Rows from block 4 of the encoder of a small masked spectrogram model, named by matrix and row number. Rows with one number within an expert belong to one neuron, the router's apart. Each number is 500 + 50 x the weight over its row's rms, rounded and kept within 0 to 999. All counts start at 0. Numbers have three digits each.
After each expert's rows are labels from the 100 clips, of 14848, where the router gives the expert most weight on average: "strongest on" is what is common among them; "peak in band" is the frequency band that holds the peak. Only what is clearly more common there than usual is listed. The data: synthesised imitations of 52 everyday sounds, one a clip. In brackets: how many of the 100.
# router: router (encoder.blocks.4.mlp.router.weight, 16x192, trained with AdamW), inputs 0-95
# up: expert up (encoder.blocks.4.mlp.up, 16x192x192), inputs 0-95
# down: expert down (encoder.blocks.4.mlp.down, 16x192x192, transposed), outputs 0-95

# expert 0
router.0:532543575461502534491528518561505576456491506487468555538533567452449533467458462532491531542469494498483395421561460423482499548527534514559491548583495493499463510434556417503515541453526568493499513527508517479483435526490562466686483514541524502456573487530558469467551491555558505648
up.0:540494509392474544443461461543581469563433380505442479644552522450389501482501545447493537470393467571510463523530595525485402607500487459510494515553511499507491474483464646507520579453552510531507371442466512524476520474519527549480459524614502531486584530492568506520597454424529540516
down.0:478485506609513558560471492463494468512517473468576408495416513499446484479479435555540491638537480503443615419468521423400521494507519613457542461522468466514529433525502546451553522471519556547471600453473427463426523561461542474559505518466478518427460505584522498481569498497572558460
up.1:516500575531487538605518474503444473477448470548520525499486502576431502325474495415454467542617426487447578528534568530498439408482541549637520512481522522488426506529580529469558462532477502571534515515494519520517531491554523561466446542580434506534544503463553517500449470407525426512
down.1:549481499432457475434522439462448521537526538438487516528412522520530447556500509641467451410416570506490409505502474528565560488529442552452478512545498452519534453498373492559423536479486476495560567422556491413515496494408530465559539581412478509437461493470460496537526530490463550524
up.2:576493442493470553441565604594557598481497492511512485516531450434491441640521528522434552527493453435482508561509421536513480510481471436469438425519527567431502507495555428537474525562568489427474478510489481488529590535480407495535456490554447528573517528409468466520427409460508542621
down.2:460456479518492538421519488500497448522495510490430429381491529507532533414422452592572498521409441420473499406521435486504495553476513456525541417488422497401545465510530587467505416418482409512510472525519531483461449494424472457492471364463555563487533545610560529476494528527467465452
up.3:519581575513561558540498507507426548525617484473539475492555481540563491407530526469524484423508505549522479497505426556506445592516509476380436508480529503646452486587525488510418448428535485504658465458467426459480548522491472480661499508459462477467469514511452518560501513531512517452
down.3:509460520574554409555440472573514550574533429583533560565424524452476507479401539515430491506488544558574425484480512432500542444485441517449531412435594473427536563517548509490527530540502504503411527513475574509462449456485535551454566554484455611593438454571450582454516455508551527502
up.4:547528599595505525541544536439512413547364577561457479502451498431543455538500488462550527582487550414525594433489522473479444617462491515386534508540517503545562503454499503498557558517485431493535490495415500507504440528473538421534456492500443435527494494570503547491508421552487477419
down.4:535460554503560437551527526492470427392527529547458592472506553559495521507566506530483553457419585522457509543496529480470481515561555467522541528486482454498463400444392537534455461441577550492523450507515510495480556440500439478448484498578511519503487504557415437516524639534603548418
up.5:565481584467489565516412608553483547569500523523541521479514547601350534519549582416465449477421521466487425548564515498543419495493547465504437506515476487535566433489554524439510531406392441463453471512460425495482491469528544471511497464544448579558472520472531374487526526513440445449
down.5:547473542496535545528545473471458512480443554532499549490454503425608482458483402526442531528493542535490486472508493451522528548487481508479537508468481560392469536522492492540433486633592604497488515580573551503491455588458495512466474450474483459502493428478500587463596453441478601550
up.6:497477537496447506541471389487471517516552500548492474602519551520489542477543439488570454534520525527465500549574545478483458503429470547507452457511487539508402454492510493475491542623520465416590497472503521478492523636540589491533533495516562450563419433457492573594625494547510577454
down.6:589503468445487410542411513538459523493415487496520427425417493512400450513420500532468523519452486348479545475452499492499404538493551525594467411512530454518533426511564534524422490499537469500528483565521418482477529387523432577419489623484488516537446510547597501508447518525412498408
strongest on: siren (100); signals (100)
peak in band: 4000 to 8000 Hz (51)

# expert 10
router.10:473591505493523458521536550403513505490470372400562517535521557568552475467540496425461501396591508473540464440545569507460399554528571577503448542463607478567480492569530497506520457602528539473444476569395573526542440533504558429507547447546531507482516482551561400523446533496461352428
up.0:549467513518513436458427430477474449516572494520526536479503506485513423464534515455501517500472523486473451507600479433413491509512556544523346493526553427452499567539551563454508533506596592436530515516386510434467457482469455517539436518458452543491457545466573528482483446541517450514
down.0:508504514501473462518450551578401450388512565466436553514480444487554484543453564471536576541546542532538536494462510581512495482489464457471562531454470504443532463460544486546502545469510555523524512431572541589495393480459448466475562395530548533595468481528549448459541527552512528473
up.1:429483491555496455485550509577495536553519504462518552439483441588430466418481553543503507455447522498491551507574642478499480464567537495470485560350528505455554457560479554475515566411466387586580507458455515528488430394511469478476445496476549507417461467517518502534532476556547435520
down.1:609541516561594599547539494435516430535471455633493519457474503477507523560474489546477483572579463517475532518532472543534466494562496542552492523490452529575494448496603490541402495572497476502623486517493468523540411434465478420461473533559396483591397550508514529574550421386494510496
up.2:471471507491517484391550429533531489548517481536461457534386561425463526448431522527539482584532485451461505615400414491512421530520491548524540590534366605452480419479567508480520538506501541529563531429481507505484459457399490507464493438453478549477513556519482424476544511526435540469
down.2:474439643546466470430416500567496527490518619495510548473434454501523509529452410498535447423563463470562512490525458497529510538562498476455481570433534497462460524552423637457511537445505515505629567373458464581480504473465537444622534561448574411549507479429505457386527488494533491546
up.3:519500521515535483404567495488439452546471554453463489386533508485386517507516520539485461506442541510480515467529498533391524516548510507414506510472548545487440397475429569527505544506506497497546434454469491504516498431565354399568447540396419526422448411402563496482545510477529381516
down.3:505547495590524504521405551527549471434539494513549486520465468442501452475540466545492589483473419516563565541522482542526516522538550546432522491483414493481505484552488434486497526477429507536610510511437515585502375585550433512477561481655470445565460536584422572392538422488396559463
up.4:474440498464504427546509523493528481524573540504448459480500559520488532487571577476439508431457520494549505468516461545415577538442505466412493479511499507476505477486560479499474525542369481597512430516568471420509507529526514473550444572472444472442524479476526515495478510437481482528
down.4:508502469570461578538560540512498505489507362485488505435522434480461531432464483545538484499412450443423493550591494468481520502535591541500397528404553520442587509508508539510564579442486499488499573476509587476548467410600499548496453429473517480542471462518540488446594461491377517528
up.5:448459415529500512541556508497471460533483474483492479509540592470539435409418554467493491555493561558409438486613408561492503449545428457499469495535496464551523561514511502521490507506487554492521503453475398470563496443506436501446388530532521489407533370469564419512535497599508509505
down.5:483576548464472423541408462503613565465507538489511496478618453596519558523516523585531406523504388454537497533391619477497535514460539583406582486497442482556491497474458431471501545426390405507536527484462488449551435531528549519508460435548475454574439528579471445538518439444544494486
up.6:492508596474488539541513546557420538419518443472519573525469542560501452493425414528510439482485494548525498502549488484509432520577511550489529530628435525472499446537425525552537473430524368547470557525516541564504605484424409459381369459472461586506443424585481530483550487374414543453
down.6:597509446399446507468422511542497460477505506500496516474469418461390522525564577561422508448570479488513449518403515447461584472437539532500528421457528388483508555475496473511426532512411593497543468614456569480503526494486618562486564477522512467507538545520514507445442531534567555558
strongest on: text has "noise" (80); household (69); ball bouncing (28)
peak in band: 4000 to 8000 Hz (56)

# expert 9
router.9:521516551521488511483535459402440526549450496545431442470538418555540539540479450529504526496513521418439588519416573471496419420514520531477498600560429483472445531522449604416469330571442524498449513474497444475523548503515502511446539463462459558569532600566452535502452548535484434548
up.0:560579559565423553511456436479501525427412551473467544522432556538387499495500523567598532505558526614479558484448544588587464535550464634508426590502548475584554456409427530508526428437502555523499563446457488556528488487474495525551539547440511432545470518516493532437545502530541602488
down.0:521430523596486462524499502558454438555628482515446539444520471521624436498529576484520457611469491477508560489497536491572445514414450438512493488438443472419579552595510518523499531504486541446540489525444529485513457492477519457473519436462542604565608566524432452511551505564448466528
up.1:592627465580515587495558480470542602502476593470530439572532433537491467471487445483494501490541528526520483585430384511506455441510494414492517585405536472520486606506495465550586461451631513483541526491567462601492443570418457587485467437515496596569493617434549489493564482533535530471
down.1:477484391481545466436616530515520441445497484519556548516519439521604561482514465499489444520409403551460532395458523440552529467521500467516423533483430523474446442493529485569587615464436529505537514543451464485586545579582428526444524483510464520450488558446462531520449491476496558540
up.2:627510482473565563441500537544485512421447461560487513480549525457468495533415551542372550469506563484406520526503565497540521464528486483475479507546435581538470505528433517481438531500471493502476512537537484502530473497465389419528534487567453554591475523452567551474520505403527467642
down.2:458528472554464431456559530466459595520521486409437573468512521420519419458413492424506564630541520516467371479501475511473423528550503465481438500518500491466525343490474464424545570485549615419472472455405451522490414500593460479595389498556579522475459477493478502558459484491571569503
up.3:491463537480555569480527404593463581515490610521386497517549447499483440519473453548564447436422538523411397544575460497540562401605551438455518378482505484591448410491552490514524470440468495499537473447548490569593510544486542446449501480540556544465509496453490526537471457605553474596
down.3:560561462444535458531494514475527547609455533491478542497494482460485508491459446469514522557505446445470438473515440380466472431371544510434502486519436477483574471393525453456514478628466408550449501397477566486489486435469506462482568437574493519452425555472547470564576520483441440532
up.4:540480587458446415536539490568541407514490496479456512494496594581445534591555477501493474516465533523532386472532475423573583495551581536508445486438470461536592517453410604591488549521521535490595515464533572447489537462533579590412583507530496560466443616480551504466555509497527446460
down.4:516488429420486512465493471521542506481499555509455458579504328457476485568430504490576531463571597470536541564378487539501440539452427522485518489481442497471450440520587502531440515481460489480414476480517584497530456540416526461566508533495480457568432554485461480565436581490528498458
up.5:612545468448588549476473451512477467505521541502470459519422562475569552551444489588534569480490445493501411454553508582516506486463590454518562463626536560535468520519444406553587475441550516480503429583530533551454411503498448490520542506534581527531519510531502429502517467401547550532
down.5:497512390639512476433421450522480543374548564548567574445551466533510544487544532494520523472372421469433485543455490470471407498499440397510440474419508494478520481503501492482595568513578549501462583507448477539480449569469485420549469503558602507549581509490445465507533441501528571455
up.6:494531526467568469411521377519505442558534556467467528473504490507489550504472496484487580534565508394462384473543611460572527418474463481512513494461604513498521540411528465505581561458434510480515552504529460417498436540517566449525449564537552531454561455489594579482459401533500454589
down.6:457538502457579562441408564526537474506559495509478455521542570453448480498444478511530401473460476461509475564488505493405638520547515415422559517507563474450478496537485561421528516454448420541496456484470539481534402512454484494556454558549548556534428453497510415532452593421486494504
strongest on: rain (89); nature (89)
peak in band: 250 to 500 Hz (57)

# expert 3
router.3:550528463515465534509574438567483484464564583529470569534518411560532555478484517564542503540466458520472497475576517554542419515509599523538477525496384417472437506512518482530471465531543534497475574457512545401510505525549487519616532566464485534427468482652487482476490405482513662457
up.0:530506570568496600433536437498418449487507542545448543569539522523558453561443528581483513419411530477483430560525587552529384477567464504529570528564550456495512522551563502494532544568391453506442481551530526549414449546440502515537519473528572498541468570526442461580529545503542463525
down.0:439465440555512416480515395512451385482500503500498428461496675511460551500495578514456417477512453539578381415520518439504516464565609556526498470535515445454504454563527501495527511498479501588541486354541534472504542472496431514542422559522448495466577615593475587583542505583607504498
up.1:503469527460422617500517546550497530601533409575436497515557519426489547538451519524542448531447451544534546432494523489548494366497548561457485631500443507441475513487558496488501556576484484543428421475527463456377540466585591505421480592464469471531553486491469601543510549542480439473
down.1:529667516505556537519589452528505562494453501451562501490494536516479503483539447568531565530604466462470508495472467519409467526518584549507584431413543467486429413507478509514547481510415534451532557459525445576505496574549470589498569456495540458422495540576488486520516419467512522549
up.2:524477549503573584547478557464493505418488521561394447452529510490536422446498485587496588541542576553563510519582509501491515470512426640439475537559462449416535499441439511420623503581432493408424465522403422525557461450491490430476621488434558509527465481519467545523506425473525491487
down.2:531441545581475544508493487549476479508610405520564511509502542429521629464466480370454437417469518390535471492533480559520521533376487513475524465537477521518512527530438614618504567504476552588594551549539513499351534537459553544493489495620527482534487596524453500506492556476444492550
up.3:556509501579406451471518560518497528526513467490553537476552534534551532442590493498535483537457503502537530548521423520529419474476556485457446529519572454534472530565474486511420530513582489406512624570462406563479511471582416398551477550469481513485454472534494463449563425570521412546
down.3:573519461532633572529533496470552498508539538572478506566475349552477445463483467485422490462566533467534592484529514435416469484569539514432605510502459529466486579544478518536559398504476495531518514512513493510475497484517484595541435505478453506545488542590472538568546508523500456510
up.4:488552490556515577488520497466488453469463536378545574521438506515443489516513455520479469512463613488427420457525582515530477532563527554402523463551510525478591379539529495413392433530531451484501437524527511507545528547537494525468537465521513513590464495553620433534510537457517515562
down.4:502443445503439435565493514573507450532522544546569421402478503530403565468397517549467540530467400550470540489447416545450462529525468502489483466564563476461589577475541504510592458521445459543529521405450543445425467465520477483583501541509522489358494529525410543505542466502446462565
up.5:483558452491510551481485470515444564472415523527534610526504530475546425523423534503482472527414521489478438485479466500483531484477493500465471546527484515499464530550559522449455537474499402454517479563419502620544394565471561517459336431503416404454446447505494455577553552587610502477
down.5:476588440363438591412439524561427548481474532485430501451490501426517523486550579457527459522484574469586507560544391448487483520479457489439463458431551527505501456519452393519434460416437486521461411487501525465440492519508516437594448561475452532479447465600519473454529421461540514493
up.6:476466462543495595492549519535572486513497452480447550503526469504441511579496464521487518488502475449529566423479477615594504459509426555434487497490432463471586560545497385458440464569564532581438522522523490401518465537520543468463533516464439486567427445577457537480571486454506579476
down.6:473512562515517526522438524489534406488596512524537470474496493371519497542564547520458476537478528432518483563538555535403424576519511431548461505525525488458528500516518570549467508442416512476451480559428397514506504497540430562546458503560584516449537509469496476511507455586360412635
strongest on: crying baby (55); howling (35)
peak in band: 4000 to 8000 Hz (87)

# expert 1
router.1:448458505412476507445534573462478629602542451482479523577607558495447492419495464540580422507445520501506543580538498502466441489567423524499500525487566561446461433584463475518441439612619482580521489474475504517498486479401590542476521548449553537467399510489572415462473514404496442482
up.0:500505533539518541553507468583459496566531498523486509399491520471511513540469463615579515452484518563512477503523563555599431534455478516458425456489458564548528577410475478590510439507441426490478530479554527414547493512420524516564517453630570468609547514477455460510575435466544451572
down.0:475508496489461498546466551530488509536536500391453443509462468540423480448577531434467440552581536496501436495563546461524490493510534459484438565552421534503442491515558480452448502534578533562534479582380467512566471543530520589516557585445548434437461498529544616494395474607452485455
up.1:451520440516640601443444462539565475496527450474657425497460509486524554570499474460502431519467489440520541511552496548396506520521474500413396531486466515507496467498447500604564572511439521569518565479411481509461505501528466511504514495485592470457508492504499472466565642547485532449
down.1:409535500493482499451564386470545478535538510542479517435462514441476446428484424477526525484577523550553465462533483380523412452391474540559517501448533577550482510507516522506512526486357453445455453565555519562501457525482541456459449533468530440516535459439531486520566462467585573589
up.2:539524433543492505395516518565410417476472498518468501470454503515376444402475532547481607530580496578468474538504510561530474506550514487455432506495556555617528442531502490520500503513490550493476573525545484547493476502537496555580512481597586530499532521468582493558544431566462481529
down.2:573569483552470411513494432582540574383533503484486408507593431532522516550452496446534492494487567504511511521461474508434519487473606496477548466578516568556542639443546563486531569481440433479492472448508570528549450519513424401569511458427521505503456545482488467594551411519510492479
up.3:520552517432525382467468491466483587474470473461433412533482476427485435512433498585452465539516462552436536564565410415472435493470562482544476522494393453502530516586533519443575420572570570471531497499546498562500507445485478502540470551533470518486459469592419553534524480538572544549
down.3:564476458535420474499522471463504500540550508590558583484503520546618477473529500495449529518454395493526464547541552643504587511441512487447403469542564488450567507458520508521505493490458500426494551527459568455436516514514474552496561506497459491459495520405620550564523518467444385441
up.4:502415414454531479495439549532553544517509445409463422473487387572508501462514515618467464556531586447476557478470524412578466553508443440456420518475543502503414436571576532558535463439410439469489493445452529464460570574453494645560557560578459466523544555533492510507564459484540441485
down.4:456565500393484480424511406528506556416458524569556412489457538569456455550562451521526560428474442484584449490556488459464528463478414555503560488464527519487538600510601486501487593418487615411558469483524506484539464429492499413460571542462499589530462430463562471580433492519443513476
up.5:468507516489495535588404500472498635464449487433496505563501458470506592466555498481585530515467525573498490471482517501648529511461437530511520528458499527428513390398447487555400551475455499462564615499457492458610495573525571532540551490453458466514523528432493498560528504526526497568
down.5:481551469427516497501507609485452445445512562439584535445476445487432469433485581477535497471535461539507452427547436473558474426484460595474477510503503541479534572426491631397462528561476529411419538467431516560431490520483414516521505526488510566575608420504496532447490541492559484550
up.6:514472471503578446475392555507597470508490488501523445481543498473513459472504460492473473484424471560503470469444511482464561493640449475491450416501513504587496413515449530467411504477524538505442485518508585435544487544543470438485622549477466527519495461487416478572542547493449531425
down.6:498470469531517475496405513394439444495426555481568543516425456477375522541552495467576568424543500397428533412627513528577463553568464464512536546457527525562507510446501471449548479504414524498608552516487543572584528503456509503611377494454498523475519418457503499451525430446607480530
strongest on: car horn (35); barking (33)
peak in band: 2000 to 4000 Hz (61)

# expert 4
router.4:509479449527421505400498410426454463515526545467424491493536503638491579483554515452543510467545509513475483422478483549585573571531548510444469423505536442461476426541538488507483518537484422523356436472620498484544384597561580453528461522499546520374527496467503565522423522499512453498
up.0:660608575422551547615471431502448520461508478451480542496424546529442502487526486474482411442571466483492460555458497490539483443484480498479474511579431497490514546538434553546453550476468383509441492474433487422445520483472491614460453488547505565459496545467531485473493559485522431447
down.0:446409483479611626465453474512587465513552443524568511442495501507544495450471574572506508494481559406466528404515564459527618439507517474496545570487554528509505517541390502499523489478494446453520558600465428535437572605499458471488558527522501532478526512552505474585590561577521500589
up.1:611485436460592559464528470539541547552555521419463513455429498440517446621501511536550443393463596500475465528474521569495519452453474455504514501479521465509527403507545522528409573483484533480385455525551385453502467467513548481492585474569466601393525452536550589510528624470440498491
down.1:428569480483535562535476507390545419518464503513554526460531571560481571417515549494458486472593524532453446531424468394559577515557594362510482452515566447484498538511359542468537473530514440492524439517515520461500476496548476521503468410571531454527620477509464461530433483560504556508
up.2:509603448593422584416445500452453560475500393479528546543545532414479400510474518560480461494460522509486568444426596574529476437524460484529380476490542454539556493510487516601483457536469419419424451513549402463476500518531501491416578515569525536559544426427457436531514504534496564516
down.2:529461443459487540502536499401507499497513462504442509529447531482551551527457512490473493579518610451478572605493493481490457574477515455433520541480533504493529329499412587480444531483477486486533571561347476493498512556515432473546502470480469526519492508442503531485553525466460539611
up.3:533523509509544529459455504411451507600556473510516497546482476519471454536559469541430413508462480483522447399524492533486525412451542505510386406490483477462477479610482474530513538612479465458485431528447413462527496472465525473542448506428462587471539494498520517573519532549495472483
down.3:467536619552503483514515535569464486563488415506536551511538586566473500591451563515508517420573486481437453427407580566587527482537474442541505543603538550458397564446471561573478522514403526468516451607466533523554525494459529494465413467523429504507432494508467532384533445534569466475
up.4:533491491446540497438502482467385497530481452425542459577488484560478481514397502494501541486517564420469449387570555523585535395618575563480446483484543574481531440570486398471416465460619510526537508414552530490502546630505386498442576527344483487464495499540485467545500447583530499525
down.4:498586450516556512476538570488479564446498448520522519489493495447479469510613503470523474494423465582588457498489335486519531500397559422488523565528566507552426552558548582486537546515580514419454531538488527543444382436442563449552446536586581477485490487504535467453498503392519476529
up.5:488613479447478442429465467499502570573496478447559451541508547519510522545573507504559485455441358467533549495427486522500459562508425404437522486510583444537460416531543543546455519466565534470534461529490555536510488505497490430609556489427445529566542437413490493502492522556535517491
down.5:443428556474533540568473450442504475430562466487563467445674489537564468463407476449479521471489608607427478538544482461586600481478491505578556448517410500427533558543545467483450491491500532570454479461482473411470497511508547448511529549604529505458566500560557578487552553540481502549
up.6:527457520482574510544469410431558535478443493563505374590404601478618478447501455381562524497581484435495434501492472435416471571513548489456505500525506530487530458403557492496551481514466447430630481552507557537525555528451459576401489481564509532529505504462413564511544389500454485548
down.6:548451538510537558484478510511452435498431577559444517599570510494532483595540530502455547488416541510427524515556606467499442505475433496370490489446542455470494401563468531506504572514492508514546551492340502407526450424545484404548550394509491491467443491527562414453526476424557562558
strongest on: doorbell (100); household (100)
peak in band: 1000 to 2000 Hz (66)

# expert 7
router.7:495496500521573512553524491505541439431485510529551463434505449557506456477611567497516529516370487427503570492505549438564511419563533445469478535492516517539489486555466521465517462439569516459554470506410612533547410589545443467507451519506524551545539524568506539527575470568547473493
up.0:472517404449486573398467432584515516527464503476484529497508512369521589520534541583483510467522495477484488531402482566450548474483581435495465556484605505512526541449494431500533546479600350481469518601494444511448572572454471425458472493505522499533521476452532562575582495481527544457
down.0:602523519482527478476580574510548442470617462515510593481519529542414493473414404573497571453513527494537536545522472506538552437504478510471528473503460490563549465531561508484479474530445523543473416436461531486519502441437415477485468438571489565546483544521554466490371513452545529446
up.1:539482477476527503494614518485459420535432605508528440488514481427543495485566447501479475524476402486540418576538482436428576413514519437506427437525542478470493506485473583468482460427462408415403479514470482517475457533473493499524499464527490512574487490477569476433453604502483400519
down.1:540603521567513462558380451516537495482592508484479520482493558504456499409468428554493522398579527459469541509574554467483508442428530502450506567537471527516425478486565434461539523412526474445412500468471484532457524478543510438457418546499539462395558479481565547552495441552568565411
up.2:495624489473471510487576386527506528448450514502529485521560593522588463582522475500407499468513540530491480531482460477498575516572503588454519488562502430474520437537509483492438542495494506504470440482462446481432418544488474418532508494415449499452411458467545557483493441484584519500
down.2:507511571423492539491483507459510491540563537504373526511427508559392529578502439396490496502524553576625492466550474587586410471468452451501441540564512483455447609456451430473524502586464489463536478475438445477502503497481478517551479521586487462510485526461492452511541531427517554567
up.3:556527471497524558388555396375501473506472594449476570483568533490475515406488492468494448580535474581485552453503462594496492488545470487464482520608530569474510491539494522517416583451452461466634523519513433410440438463587515546457445536457473424483482442487522581504520444544655578467
down.3:533556504498468510448468517567535528546513562521581553472424508581447489502531468580487511388527550506522479524402475466506428494335570489537447528493572468387555528432409482559537437494507502499554511598508561469610559524637519479502519466529475481423445511406455514557523541459424496485
up.4:593445536470557504466506456510513495374567575538424620534525544423439500484538442471502398520477549586464586426553507472492532436454472615504538552496551524583505503371429460487446556582520468580508491540510481499452582443536506523543613440470412480577471531485487416447453519544519489510
down.4:487531476486513464491478463522506503384403530411513497521415544493525472474583500536428482464480487386437396549432461457551478459552458427484431622518482434520563499501523562449542467441488510434524433489479482420503583573492339540449440571510560525448464538491522593523567501502546557425
up.5:541455486517441442506438499469512563523533433518486415555551564535515457550458495524532452607473571597518528499478453583583506516547430470515457506524461604458443528561423526483438512517500594533553498485504405462539498517418465457564427449566476480548445459462600520499500483494481433566
down.5:453517484486563536550557427432488502394536417415414478469542463473490464498464412526532463480560453408533483501489487490578542438573512463518481494560442492516516496387519463470509503504569364453507509546431486450508585435493541443456467461547637479537505492589477466524475454433577485407
up.6:514582539514431545414404486422545464485562478548471535448542490472433525488536460480562566570492474544445537535421480502567511587455494509569399539589615489473519464527605465499550483543521529585542554570480453482589418501495545471455516502522464516446547590500492551435558452544444494388
down.6:369522510501516526467583481528425551481556564592550530537440561461535476490497517476469526453460435474613508456596490575538496425456499532479577405488528503522547478401398519567560475490571489478560560559613492407448505437476548453571459526460462500506483458537538408477488425546500542539
strongest on: reverberation (99); text has "room" (99); text has "reverberant" (99); hammering (47)
peak in band: 4000 to 8000 Hz (50)

# expert 12
router.12:543477522510452467581475501495477523582437488535542560483506620451481565510337489479504506572525575585567444500525460483518434536407448521493487535443489412518420473463481459471401553517482537551525430511503450424434456547465494484482431467500477423540539518550456463557567504618427560511
up.0:412506474518503479437544497528565496578489545521505546516525498489519449484578483491635596534513567485490546605472430452460548446435383476498508470574493512530514509521515452398526535486460494437458385504437478431407602464439513488524495443580503544413448426463545422501509499472510445501
down.0:527515473391436522562460486592474453443543477537533382429532489538476589498452520493486521415510545563547504399425598432536491543479586545536483557529579496364533449532515489490491425511523460562518570517497552511492386420480457535465504544494469495473522465466511503482502462578529551525
up.1:546513540533453468524546517446457490533521546494544550440431445591444414423492494491484524483488516458499490607385510540507505555487555506501495432469541514467489452500525409488469522501533518511496533493468549543408478596454411444452461507505534450502511454576506474516480580508510512554
down.1:486498477511557538501512430538551524470538486520488477528520461429556454540501495525535477412456534472510493446578616471559462439529536491461490542514394584470479514588508596501496447496420536413471542534486558449565446551575438500519590515495485482569486557459532497484566550469491472512
up.2:380419604431488522525513561437476396475446439476542459464524516411513522458553452477496408526520513520502560561539540538503556527452460460485483543558469556554432570538500507462597562509554534548521463475616489540525467523435491521445393510463427566457459493435522522483546526521524527576
down.2:377461476621413445538452397545489464574450506586444523585439645430541447572528412507416498550521513580499439527507561528516497417508565468461501484520422522441520415382478556540520422520479493430531461496353496460510443476511495500493494497504573572508479516557501424507522434513508446464
up.3:550379562505436546595535502425507535445512450467488493440595509447534616505466514467453481498396545489495595441538552511484509514534584503478558579458487479496651457538528531493530490472486509454439557438496441444521517444485516519455468491506489528473491550503544552509481611582399426457
down.3:481520507482503550467451521509457535527514491611484440541496461566560538544554456502464507534496497510513495444481515549487508518412396502420538525448409521490511523530538468529540511507408573509532542548544539502476509550454566491469563439541522426528481452573356515546470377443570517497
up.4:406526411478506610554459474453482605444501484482485581455512527473492547511490485561467531483432515522517525434503564424485492420564467514491506614537528445409529485482475514481547431447488504419546455522461548495475478458536504511471485599459519532560497518424584488545523467571453487465
down.4:466505464530562520441586547560525428472497469430465512450495545446508500474433542510538483492606482456359493434526480579544540540569534552479599508459534467556447517507498526453420483490462381437487526388542407545428489523458500552499462444562449522531464557493527499541476507497644575522
up.5:474437543531497500462441596459569570504515442477451460510489377542485373513536469494487495487457455606506507573464442391437442406457489545577522507541523411478454533523679479401429454542567603453523578566519479562446598545504518506485550468479534420522422517508520454419503511526529520487
down.5:459565554429484467579472480523412502474606521484439599474477507490469510451516464501527582559508510528542612379506493433453453603463476598507555451547424469577595506531462520454553573549505562425550525483385563572529466472506458571423550557475452507630540520593484498558518457544455512474
up.6:508474535532546472554475388425488472535558543491478490468569423534487503542547506514504534538572503579571448506585537512535387519474537508489516463581507517549540557485472505525485497488482418526429538537469458555527405524522466605470512424531428450457507527428488509494508509389632501419
down.6:494436454556529526497520583489585397484528444495480442561594493565429477538477453529596484486522462448490547444460427628528514509546498425577474478534479451483428455539500512564594469503507503512488451530521503510426475438559471507541574427432536532558560468415468461524428426460448553497
strongest on: crying baby (67); people (67)
peak in band: 500 to 1000 Hz (57)